A small image classifier, trained from scratch.
Training: 17700 steps, batches of 256.
Rows from block 4 of a small image classifier, named by matrix and row number. Rows with one number belong to one neuron. Each number is 128 + 32 x the weight over its row's rms, rounded and kept within 0 to 255. All counts start at 0. Numbers have three digits each.
After each neuron's rows are labels from the 100 images, of 14848, where the neuron reaches its largest size: "strongest on" is what is common among them; "colour at peak" is the nearest of a few named colours to the mean colour under the peak. Only what is clearly more common there than usual is listed. The data: gratings and oriented noise at many angles and scales.
# gate: MLP gate (model.blocks.4.mlp.gate.weight, 512x192), inputs 0-63
# fc1: MLP up (model.blocks.4.mlp.fc1.weight, 512x192), inputs 0-63
# fc2: MLP down (model.blocks.4.mlp.fc2.weight, 192x512, transposed), outputs 0-63

gate.415:133159119148136125130154138054175106109109141097105075151136107099089085158210090159182093123116174171164146057164094154139126181143194145124180156122124082157105191109093075178169188114118126
fc1.415:110149133145105141169134150093212097116155061102097099091183103105105143179154142154135108130150181204144144079062114138128194183111096096138185134135134186100122112130140150103171092110121149
fc2.415:134158139114067168091145176098132143128172140100121104134134108091115128046146097134114120128119104141158174151167069089140160149151140093094083214153179101148158163128103061157151140124101131
strongest on: stripes at 135 degrees; filtered noise; stripes at 120 degrees
colour at peak: brown

gate.162:170129090215127159111137128118112092131092157099184177043081099095113122153166102130155148149160143078131153154117126173113094112060148116138173114136100147136112182170113153107128183141127173
fc1.162:091079099150155116134138136151123194132127145145132107184079148112167191122132150145130163117096143183141122070141089034158119103142120144105051186127097134116130104085160120097137118133137094
fc2.162:151123156128091120098096172091175132111122175103229141154076170159158123115082133097157053150115129089133096138125088139096078105108211105172131082155219125130157149125112160066208193139138119
strongest on: stripes at 45 degrees; sawtooth grating; very coarse
colour at peak: pink

gate.171:132150190110133076077115132120169153155106170134142120075080159108125112092104136153075121122160093128126206126142105087152121095139144079168140077159106196164141134181107109145175074118067171
fc1.171:037063091134159122190081058150118113089062087117105142154111113091128094164161137128119156142123135126172073138155118138154110115120097176113103160141116168053150080088170154103122154150171102
fc2.171:188122175168160127120171143057154128113133115164076062098127209109135134134126102169181094161116138105084103107154124114136096123162202140133189101104161127136146160191131168100135131110148121
strongest on: stripes at 165 degrees; stripes at 0 degrees; stripes at 15 degrees
colour at peak: brown

gate.288:161145066079107189157199108171153129078142096124084163062115107130190140107146154125125177149097131144139134124133143114104090145093125112138172076120107133079144123148192097091129122160140140
fc1.288:135122146103139146108144090099130110128055123151121127127137131122149116129076138180126161145096128178081084107170082095157087111139140113161135171087147114128129147150190145066121071091185181
fc2.288:106094112148117152087095114121115157130165152129156169145138106140115130133140143141143100097106147119115146096126135137123120180108112190124073088101087102072170161098093134128147137156107176
strongest on: stripes at 90 degrees; stripes at 75 degrees
colour at peak: pink

gate.61:102117131068139175139106150154205159136094104079132075165090184116146100121157144142116142171187121205170135157142082122118115106096066131148129159187141141071139152132200120135169129146126168
fc1.61:139096145102100173165119127122160165114147158115150127123106160099137142059112104121164105090172121194187121099135141145124087107106103117050169137178133151115166109158114112092085122125107182
fc2.61:160116090154146171122125107155091080136121171133099179108120043165150077124062125156142189088082094080060141115100177139140076154153145121136109139148136096155107077095105129090135117113167140
strongest on: low contrast; noisy; coarse
colour at peak: brown

gate.166:102121148059122079149095190094132131119214147134116180157113148092180085068158117154148091118084130120094141034097154194156064124129112149132152091143156137129095165147155088142197126136122119
fc1.166:117099121184182145060125129183149228152134133156091080128125147116157136142094107163117135120176118136090187154169102172114162089153123109096079150165114085146140101136134181122162134131085122
fc2.166:109125195130126116143155136062073110081124146084100104107117081185062100076137124057143128118162144170137123164090157130118140188094128094109143106175131202145075107158161115101146132157117085
strongest on: coarse; sine grating; stripes at 0 degrees
colour at peak: black

gate.63:091155151125129121118089148131086157123144170144140110155085177117143046081078079155173117101193077117113109074147122136192114120155070100157090155138126116126192118140128118080172117117092100
fc1.63:110107172164179119123213135124103163127160146149110097111053133124149119100089104152115115096097093124082144116082167168103143117138136139132114112171168056103144102206156206138193142171149133
fc2.63:115142211118196123123076145092116145127160140129127147180073104161084120108148126062156117179118147083125132122123106114165097191135145078126123123129150147148127134182102157085112130150097098
strongest on: stripes at 0 degrees; square grating; coarse
colour at peak: black

gate.276:141080140097149131154140097175133155074144173167117137094092125088177022146131114092113079152182138184168114164135135116100183147095160113142129150140176124066097121085095144130130204149130126
fc1.276:050086156185138125106132053126131141123182102237152166134164141149040095144125144105138099136127139138135087097120128153136095151143123101113112102119180160151158137143169148112024183145134102
fc2.276:077108242144128074122116125102124106182119075100152107091136181134115142150164078111089122188140129171103089172113080194143125098119106101139133153068102080184165130116137148132140092122090120
strongest on: noisy; low contrast; stripes at 90 degrees
colour at peak: brown

gate.175:130203113197061070138079103115137122125148173092082177135087153142042150138120171066108125123094159162107114115075111145117127132103152143143133076164084179108107146130099150180163213139116141
fc1.175:127160123176063065149066116099100128139166122129133099149158130125121108129121149103124080097147145163136132098096147193125137134117100191136158112154089127138161095089140109175150232146090185
fc2.175:141084122118169064119171137131131121122096154156111122145117100118097179099108113097120180126156157120086171128112140120107162142109143125173122154077149136167110103097112072166194076145144111
strongest on: stripes at 75 degrees; windowed patch; stripes at 105 degrees
colour at peak: brown

gate.256:098129100154143144120160113134181178191133150046086094131126152087183138065143113073116127116106144154110140140087144071169110149119180160150132200105145107127066120156151127142091130104127098
fc1.256:072133106161151146111115117123178176168136132076146071179130112116156128135113119101118123132102089156113108089131122087132155167095146153183094205201167086138125097203136100132114161079117121
fc2.256:146142110098086114130069096106135108069118136120128141080183153107179134135077101164101163146194130178189159108132132145123142117119105133130091159105100185090141114095100124206106137140153152
strongest on: stripes at 45 degrees; windowed patch; stripes at 30 degrees
colour at peak: brown

gate.249:162208121165136127141134110106150141129114148074100072125104147058143089130132154111109151132119057157139113120177140140166088166100168099114101124137172153126140128129152115128144149099092085
fc1.249:111055113111118115093150134133120114151147116165176210155124121201100141126112121166168114100106188100108098100083087141121141129126082176129119101118098113101186138122113123162100116167158154
fc2.249:149091083129124157099147076159102099087138129086091154183108140122107130152112072137105115098106103137177118122135099058117166149114124200145087091078169122152148144146132127179136171117156121
strongest on: low contrast; noisy; filtered noise
colour at peak: brown

gate.392:150099137106174164166146117147120093145115105138128142165077166147053104095183133086119126112102075160187165132075120090156152151169158161152097186094104107123124134112110118081114161138137154
fc1.392:159093154091115172147149134165083128115123106162100096141087145150109075089155186167139140119105114128085130133077105113129141137157128156146120177117121136130122139128167089067102147156105145
fc2.392:082120110107118164116170126133122141172195110127115153121176102096076091068164125130090126101185172144136189053162051084116201107116180145116128175104099158114123148133132122077173154143129151
strongest on: dashes; stripes at 135 degrees; stripes at 150 degrees
colour at peak: pink

gate.182:128167161099128091118131145103119146122172097088121137119122182148070133120144099154089129125151097147072110147094121103180180126178133139106095121208152136157092187134122145160151141195099110
fc1.182:186167109152108108112123065164116108165133089141122126080132151126093104099134124132095158137126146112104152080118112141104107158112134167121115115142141171073074066147127119174143124170045165
fc2.182:071101128136128112116186113123098102116061112155075117154138068215220153110089090154108109093104155161159070140118165144160168111174117131131066166134070129119059171144081119080174111133111151
strongest on: stripes at 0 degrees; stripes at 165 degrees
colour at peak: brown

gate.351:086138164098119139135133136125171108149099199162110085121149107111131107124106171114123196133093065134184115137186123114101105114134098149077174158144153155155115154126098139061064144154108108
fc1.351:129094125102154112133128113159123120148164106108113162128133130129077158207134104128173090156128166155092171107118145137129190174157148155190147071114101131148132148106168165179154081120130148
fc2.351:073104170070100142144143090114107129089147132113137231146126135160038134166135140125109153103126100108182153120129088103093143094157181174145132088103104146163152078128147150137101177123151093
strongest on: low contrast; dashes
colour at peak: brown

gate.504:137083102189120091179137145085121126104098152117134160141136138160153143210076124131151136147162144182098155163118120156100159144118116194106142136100179131105133134127136126160143079107124188
fc1.504:139153145173081135180169138141102131119098131150138146165150124117183149116145149137160097151139144148109140176109094116080170145071115200152117169120102063140165126159077125108128121137120198
fc2.504:153164113065152152029085154133147209124145160106153098187108076116130130154105083136144100146115189127108093128188134070125198145136130148087117184042110215162156091132101140180117082119135139
strongest on: stripes at 30 degrees; sawtooth grating; stripes at 45 degrees
colour at peak: brown

gate.436:137089086130094140087125113158161180094134129183176126051118155072125140175140107180130125111143102177164137101067058066159129069117115174096096145159132112170098084093134125164073157120113117
fc1.436:128141086192071095058108068130116140105178120108129083088182094149184139126086125068099108121091153163106139124037102086150137137144155143147148157165181098147147044149094167085136132122071164
fc2.436:104088117088110109107130185081123110134097135172194155088163154105132142155151095186205178144172106068192101145170220097146134125124115145128100144139112151173182161150113103120051150112128115
strongest on: stripes at 15 degrees; filtered noise; stripes at 30 degrees
colour at peak: pink

gate.207:120126148093181110095117146119118155128153135160166080098104139118193160158086095066098145158186135133150151109166129118129121121085148129194083162130127077135101157161104152133141114125184157
fc1.207:046131111121135150120171089163122108138130137112102149128142116125077063153022121134116150166154119162186108139111177155179096136106117072098080064095139216096155081140129106163169172188146108
fc2.207:126115199116110128126108116053071118124138138116102181113135125142125156102104120127172117185094151138083098114121075180066102141089112132093137150177151144096089143146097155158094195079026122
strongest on: noisy; low contrast; windowed patch; stripes at 15 degrees
colour at peak: brown

gate.69:141134101184144129142097111125150158164067137111138181083131123166176166154172112084103111070054112131161122069130153175159086088135109166207074160134115086125076138124203086119108150040185140
fc1.69:147095111150097121112109140060112154133095113157189061139114186091187124129147131117110140112169105171146120061159133110098187132040131156119108151109123107115083087119138117130139168117107122
fc2.69:120154113128145142130133125107127130154101157143128139101184163067134120121131117127189122137196121157161152120194172119165206162143127071130077122090131137169134130032185073117094104199206150
strongest on: noisy; stripes at 30 degrees; stripes at 15 degrees
colour at peak: brown

gate.60:132088126190132106123119146152175130180139127108109088113098122089157069124079085083097083117134084153129164067051104211191141141203088131142098105120156135153144147159165085144188114170065145
fc1.60:161094093089151169111087108095129182118104099126156127173167161141141142148132103130120169091119093150133096144135165142114133119090163146134138121137195125081139123120175194129110129040170129
fc2.60:084167215145112118135098091135133109122135143102157103093102155121105145150147145108125140193113160120084175077116137111141098137118141104108121157134185101165122035146155154114124123150090152
strongest on: stripes at 90 degrees; fine
colour at peak: brown

gate.402:089095101075098150125100102099120126135160111164100157149147088145145139181157131067104186057164129139103058076165097140146143148149126213155170080130098151186134179110144126102158081169146148
fc1.402:162135166114086105084117118116153130110105116104120160133150103121164178120127091175120025168140060108134157142141147130111130176128155114134104158087122081054172120117073150113154149095154103
fc2.402:146081122141198119128149105165133122151092116168129140143138137168138096177088133175127229140131136143135124125046159153107080175142141120136163101161133092188146107155152118152097139166116153
strongest on: coloured; fine; stripes at 135 degrees
colour at peak: purple

gate.413:092078132118194168120111103142121223111171095148171163147098175156080103122164141108104096164153111106117108058135113114209115107163184124097163104149160056085135101099121159152197097106116135
fc1.413:144102101123137164149118148154195178144122126116104084135123157077118092132144082199098144139110097140153114136152140144160137156106065159099108108163139128159143151138097172132165082142140142
fc2.413:146118155150123175141160091156176115083183165140127152114090117157150116134194085054175165160111154148126149109104174152165112144088165084160111134152134101127153096134112083072148135104053074
strongest on: coarse
colour at peak: black

gate.498:129174137147087161160128191137128128095146090149075170085158118103107142115128128148131073135132148159121155124119145139161120124149134079109143154110110132085065095098171125125137224134078172
fc1.498:105151115160107163140067160163135159186131086071102219103100116118139168114127107150098112075143111148086108068125158117137139106085074071132183165113115170062112135138135111101148208131127120
fc2.498:144188123114146128125164096089134186177149162149155105194124134165108102135106121097127199155111117043171108128136093120108203150117137106175126081148086128132089187127116067113134109132144126
strongest on: fine; stripes at 90 degrees; stripes at 105 degrees
colour at peak: brown

gate.235:146100057143113164103085174149189152138072117128102169109123178157184123190097118160084166091080076174134103078119120166140155103082131085145141165120134157128105117161139056162073116139149104
fc1.235:113139046132113101106154150089144164186143078092110094112121202147156120116058116171172127137086078114138105079088143113134119082091168082095180157166149189117130142146138123123123111153129214
fc2.235:138053121145133141068161120143056123099125103130154088110195089112179111138134133107172101101167134172137129137177122082138120124127093168109103089153106148209159141127056058080124111109146059
strongest on: stripes at 15 degrees; dashes; filtered noise
colour at peak: brown

gate.483:146135152121127104140082209128098138128184144116105132128128135128188114088170054051142110173148168127135136123066120128120130198158154127107156113142141123101132098125068085126182087159092123
fc1.483:125060151096143094062184115139130145122134124133167140136149154117085175090120144128111132144091042111089103114144104068092068135129087128097192093179089139185120159138129156095149146107137135
fc2.483:090119107146107102157141130077152148138141158148180088156115134162114101124124114141161154174130175085082149138106180132115133133158158098131065087122109129116084159143119116141087153123115174
strongest on: fine; windowed patch; stripes at 135 degrees
colour at peak: brown

gate.488:114170137130088088113144141140102164098086138157151096107048127170198102099121140115093151157106118144148160080136137109120118092129134131219160164129143160119091106083175078150134172128110145
fc1.488:149088144145155136125142122070109109126139063100083095190142125140100126127118137130154115137165119144111077151132135152148190129140109082087174122123088133164103166201108152137077112131189096
fc2.488:160109107172127141124120095150193094151153124154177182136120054137138116154117150093161131132110156147078110155097177183129156123126127182150131132173178131135144165149146055074113149121098115
strongest on: very coarse; stripes at 150 degrees; stripes at 135 degrees
colour at peak: brown

gate.456:133170130134104146101140184125159125108193146109140181136152114144139217110136096168149072195105136107160153132108082110124132121119181117186066151143178128108068149109092107137137167178130110
fc1.456:169079104096190146121130062148075150112077108146151184107121076132124105161168112173164160104078127125135113142167107125180115111125068144085130137090056075174149161125126135128142086145190113
fc2.456:118098136153127100170144109116184089146124140096103167127127111103134093075138161098109072140121152167058186107067116123168128134115114132149110073160148149124080128150148140106128084163118153
strongest on: stripes at 135 degrees; medium; stripes at 120 degrees
colour at peak: brown

gate.411:066130101131078176099059164149154165165145104144107080098192108127161118175096141082165169042115152124124136035071111095102106152145135112176107111154133137101159124124138090063183145143111084
fc1.411:134170093123171123188137113143087087122120151133166133142140153150176168123150129145115068145166087139124123179114128148189140098106112086061113081064114171078113177193162157190162155179169157
fc2.411:137154135145140138058115092144160092149127068113101148187153125103124111166118138100136136070054127127113117148114092139111159172124162129157129145154146185074143097111149157048169172157160105
strongest on: coloured; stripes at 30 degrees; scale: coarse; stripes at 45 degrees
colour at peak: purple

gate.502:147089091117145114140101194115166153135122141093190086075121162152077098124111098116126152105146134135106159160073166157147164143122155165134152145103120175068138097118131138129154120103155115
fc1.502:111146202121119072123141156109094112108144128156096178174142130149100180125153164158096169143130120067156047136153142109146082157126113067126099136157167085130095159123086154098072119152125120
fc2.502:125074095084107157169138120097169148155202078122097076139141154106104147084185083153113141093110137123134103239161150103087123111132138184089153105081102181134114161134168149136143120089143093
strongest on: very coarse; windowed patch; stripes at 60 degrees
colour at peak: brown

gate.96:140132111161171127072088144124171174099177067131206121114108133112121052116115068140103094122098102082105132100122128131164174128130124162170094132175109111053154092082145071127142150134173127
fc1.96:126118157090099109170154137136092094151062172105058164144148115116163202133159174099134155107150163132137110155164134118108103105136131081115148135076143167183116167190094184151110102109100118
fc2.96:094159080074128169134190129091104134137176062149131091186146096169122163084108094110137102119125097037104078132159142077123140159145146127086162144077089134165104116104145137144139172132144119
strongest on: coloured; filtered noise; kind: dashes; stripes at 45 degrees
colour at peak: cyan

gate.38:129157084173121147073172169133182130127055141134138169096143121114153061150096120173103195110093158133126145080157093064149190118068134086103127142134134123123061138071166101088136071116182139
fc1.38:155134139183109158085197113150131074095180144113051132145096124123136081152107175087134201192109131094159144119112115155145106174169063129149167165091130091148094141129131058150161151132130179
fc2.38:124137159096095119177027128131111149086112151130183129136082112158153098085119149164177136093127140109090138096123086117162049139142104145072125138216146085070145142092086165115088138209118128
strongest on: noisy; coarse; stripes at 75 degrees; angle: stripes at 90 degrees
colour at peak: pink

gate.192:111136150145110137093095088138072154160129115141153115119153081084126160159099085102116082129105102138198197200146170170142193135128124105144134164145173137100130123145118197211075180140120126
fc1.192:143173104156096143178124102184146097120163174072113164107078141117073058160182086146129081099113133137145109124075110097132104143126109100114141140141153028115161117041101166084139144114171125
fc2.192:153071150112228146074128123081153086150164132072093109111122100105130074160144067138128105082072134152177126105143140167115145122132117125107071107129131152176135095159153172107161078123120126
strongest on: noisy; filtered noise; stripes at 0 degrees
colour at peak: brown

gate.163:116126102098124104139075151155123159159142135107131130100143112112138127099125121050165134165129166172128209107123105083122120098133076054142129165150164121161173167112166022170127149122095128
fc1.163:114089097132109132140105198141175102149112166152111128089176136095098137109139097091168109125159122136136127129104092152143121117174070107086083051137156172199068145110094075164151107164080202
fc2.163:144143110137143116134136128132070112090138117090105146139084128169171117146142094120121097085101162104160099160140147178083136175134216130072161144151112117117112181187095115155106160124183098
strongest on: fine; stripes at 0 degrees; stripes at 90 degrees
colour at peak: brown

gate.250:136133188131168152123162211097121087081151101168151169103153121162145107163156141118143133074138050109160111077094117171121092149180149149146129134121119099173115104128120188133153116165156126
fc1.250:163156149128194123110142121122120114104175156169149140117150097164130144129136124154168086072158054108154091130064112164134089149157115155145172049155141084141123152159134158134156108143148083
fc2.250:148151130078105117126120109119146069165145118060126105166171062177140098138131149134122170183169187199093114134137103157160113125107150118100124114090104158100094204089105126105079185138129147
strongest on: very fine; stripes at 60 degrees; stripes at 45 degrees
colour at peak: brown

gate.350:131161113143119087116101104117165193117107152207119089168178067156064168099147161127136158152119129143102132109088067128129157104088103133133110134069145087100116113181105148141079142112076135
fc1.350:157137159101150126128137093085081106124096151113158124169132158106107086143103074153080156121108040071195123149116118169127126174217112113166138128115121123157150143165193144139078134125131146
fc2.350:112130123210121125100125108114115171139116153145137172106158082136113099126143163130186115171172161158144154109138154142125117121065139102079075173154144157137089198117119101130167176093041156
strongest on: stripes at 75 degrees
colour at peak: brown

gate.174:130160116109121107160117145119112156129131059133171217140119096130113118135127127101142141134152126133146145173107154138137164037152192096087121092170158116157098125109080150101146200172142163
fc1.174:162137100134124182162152127156173105124088137088137143152131132107082119108136141209188140124150166090173092171095114110121120159115042150125158175104102097125128128133110070103179135129169143
fc2.174:100090157122135111155146113154129054094165110037095062140132180109125096183103135119089105153082125112144145183163169130127163147098104053084140069109123136166151084159137165134134168162176118
strongest on: stripes at 135 degrees; very coarse; dashes
colour at peak: black; brown

gate.446:117173130123110125189137143100136071134133182174158136138124164111153184200149194172115154130095156115083124220056090162159163134157083133088114137088146072110106121104081127137106144165217132
fc1.446:139137091070088124154122129113171119136104136176113098142154214162171120204143186115142151112127145158077136172083127150157157120166079116069130157146143149140131139140101204149107127165174129
fc2.446:144112178127137153075138168087155142158153119109097119145131083117138196111122100146109107114137157204189119122146157143121150169067147121087103122141112122129061211082165074115159088110150057
strongest on: coarse; stripes at 45 degrees; stripes at 60 degrees
colour at peak: brown

gate.465:175118152111090071155109113063088104126127110174159113135133063122255179127195117138107155159146129137175153124127128131248110140156134152136122094147123153165132109080113092109156135076114228
fc1.465:141143152126117077139117170168100104114115093149081147162173101114150137105195106181068130129111093108161196107130123154171132112129126161113154097110107127138163157092122148111113125112125194
fc2.465:174102112138118152148159155133149139037077108136144108091184136105081089129155165098170119127134129155115126127155254106099106113129102136195053141125131125143137145106110119138175164125117141
strongest on: very coarse; stripes at 90 degrees; filtered noise
colour at peak: brown

gate.396:140163103136145108094123099151081108089132139091141157135140136107131162075138125112116169146129087127071156131098143157121122180115157143144087152089165170096079145093160130084169096154026152
fc1.396:131096112121161126128147115145176071144107113147133131099095154166158096142111069168067169131144097072123115152149073142200102082180134151070171153032138102133149169138158131133132080102065207
fc2.396:173122120113130115111143099091117128135124176093112082158130083154198074132154093143142124121132132150126136168135147098157157138098120087146133118118072116161128213158158133118104161164157130
strongest on: very fine; stripes at 45 degrees; sawtooth grating
colour at peak: brown

gate.253:098162109098152118185147172125076064156096149121103137126146163140188155209092165145131139115123134091089134165125102133170158100125108139164210111143138082083144100124110139148116139127116177
fc1.253:100100135165091163081113083121191164149150135096135063102159120151099106089181060094138128128160125172133104028129126096132104110133110159160055137172125107131081147145107167151152138106162092
fc2.253:098138095158132183111085085133078141146124139131154138143126126185135169160096139119089142123134126094102122129142115117078130159144160134160118087176168142114135100183164146045135196105118111
strongest on: stripes at 45 degrees; coarse; filtered noise
colour at peak: brown

gate.199:147102104063107161104145223068113124164095135110123102130132097175130109142119087162158132141046106088189151131182135135122173119072108142084176100129155139084161167100104102177142102152135159
fc1.199:156103089119138157162121137110148084100116111129131150133140106136041082100142100092144135124094097114181168169143129117089167124145155187152116102084163155124199115106102140169117100105068156
fc2.199:130154163079091130147140165077147129147162190119084118135122161143080108122074141079132085145087118114143153115130083102079151121187142128147135123109094175139143134116121168128123091158146093
strongest on: dashes; stripes at 15 degrees; stripes at 0 degrees
colour at peak: pink

gate.129:136132162120141181179146079167185158111136150154103090127138143125112053137097136104152106126148131149135125174086085090107162171100151099084100166176156137127173084118130092139117189116146132
fc1.129:081139077089145147088128196104177138201130096056085105137128151123115130142175139123109119120168116146127147130189106163157153148162152099215112123090112026126173123120149092142171081126170169
fc2.129:139176064142068197158113130165081155122151198079167157165100150140156128131130132125080120063084147149106182106101140141129152132117113126076101166127141175063122136086128117120131147114107115
strongest on: low contrast; noisy; medium; stripes at 45 degrees
colour at peak: brown

gate.327:092124167125112099117191146118159161080102117100087173087085178085125136135076140133085093120116092122141108137178206115128123114102141098185151151086170101067086113155194148172127106048129155
fc1.327:142152143132085108148200129114154146097135158135103175090134131131115146113097106170078060126094146108153167213162164151140065120169189065132090151128124117096127121149168153116106151076126141
fc2.327:145142151141124110120137138112092150177119114086136111181123091191105148141102117111108187096148079105200067116142064192104184115105109191112112139148134141089141074100097154172144105129193167
strongest on: coloured; fine; stripes at 15 degrees; angle: stripes at 0 degrees
colour at peak: green

gate.93:106149134170101121133080094060098105119177146125174142152135139115077156114130139137147165110167079136204063139134135122124106147105153143093076085137156099152098113090114204126117152094104125
fc1.93:117171101107109124134103114133097120134102164203065171128183121131153157110092082100121123112156138136182129089110168122124123133152093115160131086112177093082148161116160047122109159143147120
fc2.93:110126106104178073143158119144177138142160164127125126125044171109152106133145054115126124136135139142061165094117133111090084141094139105109104154150152104145113039079130140173159121113175111
strongest on: fine; very fine; stripes at 45 degrees
colour at peak: brown

gate.459:125162138158126177150102075152138100150130138107132063158140065100133097103148135142090125131114128129090123116139103122135051136171112158199159125120196102116167091141149191088157096119085152
fc1.459:147131115160147120146121086115184073119143155091141074177152114121149108130173115135148092103105142137126071122099170109171061137092081105168159128149094114123164147155104136141159125141153154
fc2.459:099096165084098159131143108120087166114116109152043085112124104100092154111183112159092166147170150164180167086149123129154147101163096090126094154159100124171059145073125151133158076164151147
strongest on: very coarse; stripes at 120 degrees; stripes at 135 degrees
colour at peak: brown

gate.325:053130125174119197146100198133174155069137137167133124147091137134100178094136128074160144078118158180066130095183103122160128093080113156090162101147146127170116044157182129118135145102091132
fc1.325:057159140141105147140106176109141192063156098167111139130114131122084202094124147073178131133135115139076099092119106132120108127124136104100114094144127046154067071159169129128190158128123149
fc2.325:152137133090137121131151129152123102124150126090123141122137158154155117100087176156050132161044141084121135177136094106084128163142123083141125087152149118149174114080132105153142082148131107
strongest on: stripes at 75 degrees; stripes at 90 degrees
colour at peak: brown

gate.462:155139145160145187145099089160223118075102083152119130109109125115073167136110146110115142125171111122077146119089102144090122187126175119142100137154123123107182117147147132149185120152148081
fc1.462:109149135129084089106161154107015117184142131114141178142140086173175104138136140160123115120121179170169149127115119073157069106076118156184149143140140142181077072104135174133122162139118121
fc2.462:124138116116103127108187087125164119137133048092109178158104144121107149176168141129133150057089106131140145159126143096062122124153143166128127105108125138115137074114136182130111131072120140
strongest on: coloured; filtered noise; kind: dashes; stripes at 45 degrees
colour at peak: purple

gate.272:156129134112129140115094163133187126121106162168145134100108134116185139118161120160186141175200151152138143162122111137130219169139151075162149098121109144123115144113088067138183102101115157
fc1.272:061148153123185163143135054129099096204063092089113143155118085150062130155111165151095130107089086150176112079080130130140131096146063178098114140129136173097129073190157158136114092082080106
fc2.272:137146157179109103164130117147148080146156089167160131107159167071127078087082108080129107173197170106140183111116140135160095132147143116140186069145185125141122118130096118137110080122086134
strongest on: noisy; stripes at 0 degrees; sawtooth grating
colour at peak: brown

gate.72:133107130199044155133156120146168120144165138100137131136158162150174116097165123168163121185199145126113103102111097117141073106100126102080128085152110189063080074133147081121156180197042157
fc1.72:101103123109157067125086099104137125135111081163194067182170129138115185135135142102075135160139144127132152136178187159080226155158114114147108115119144048122141128123125168130099097058124170
fc2.72:181120137139126093168150096138161134074217173134121149126153126130106100110107169141135196119127122142137118094085078116123106123106184106151130122110129151089087143101150072123153066167118149
strongest on: coloured; dashes; stripes at 165 degrees
colour at peak: brown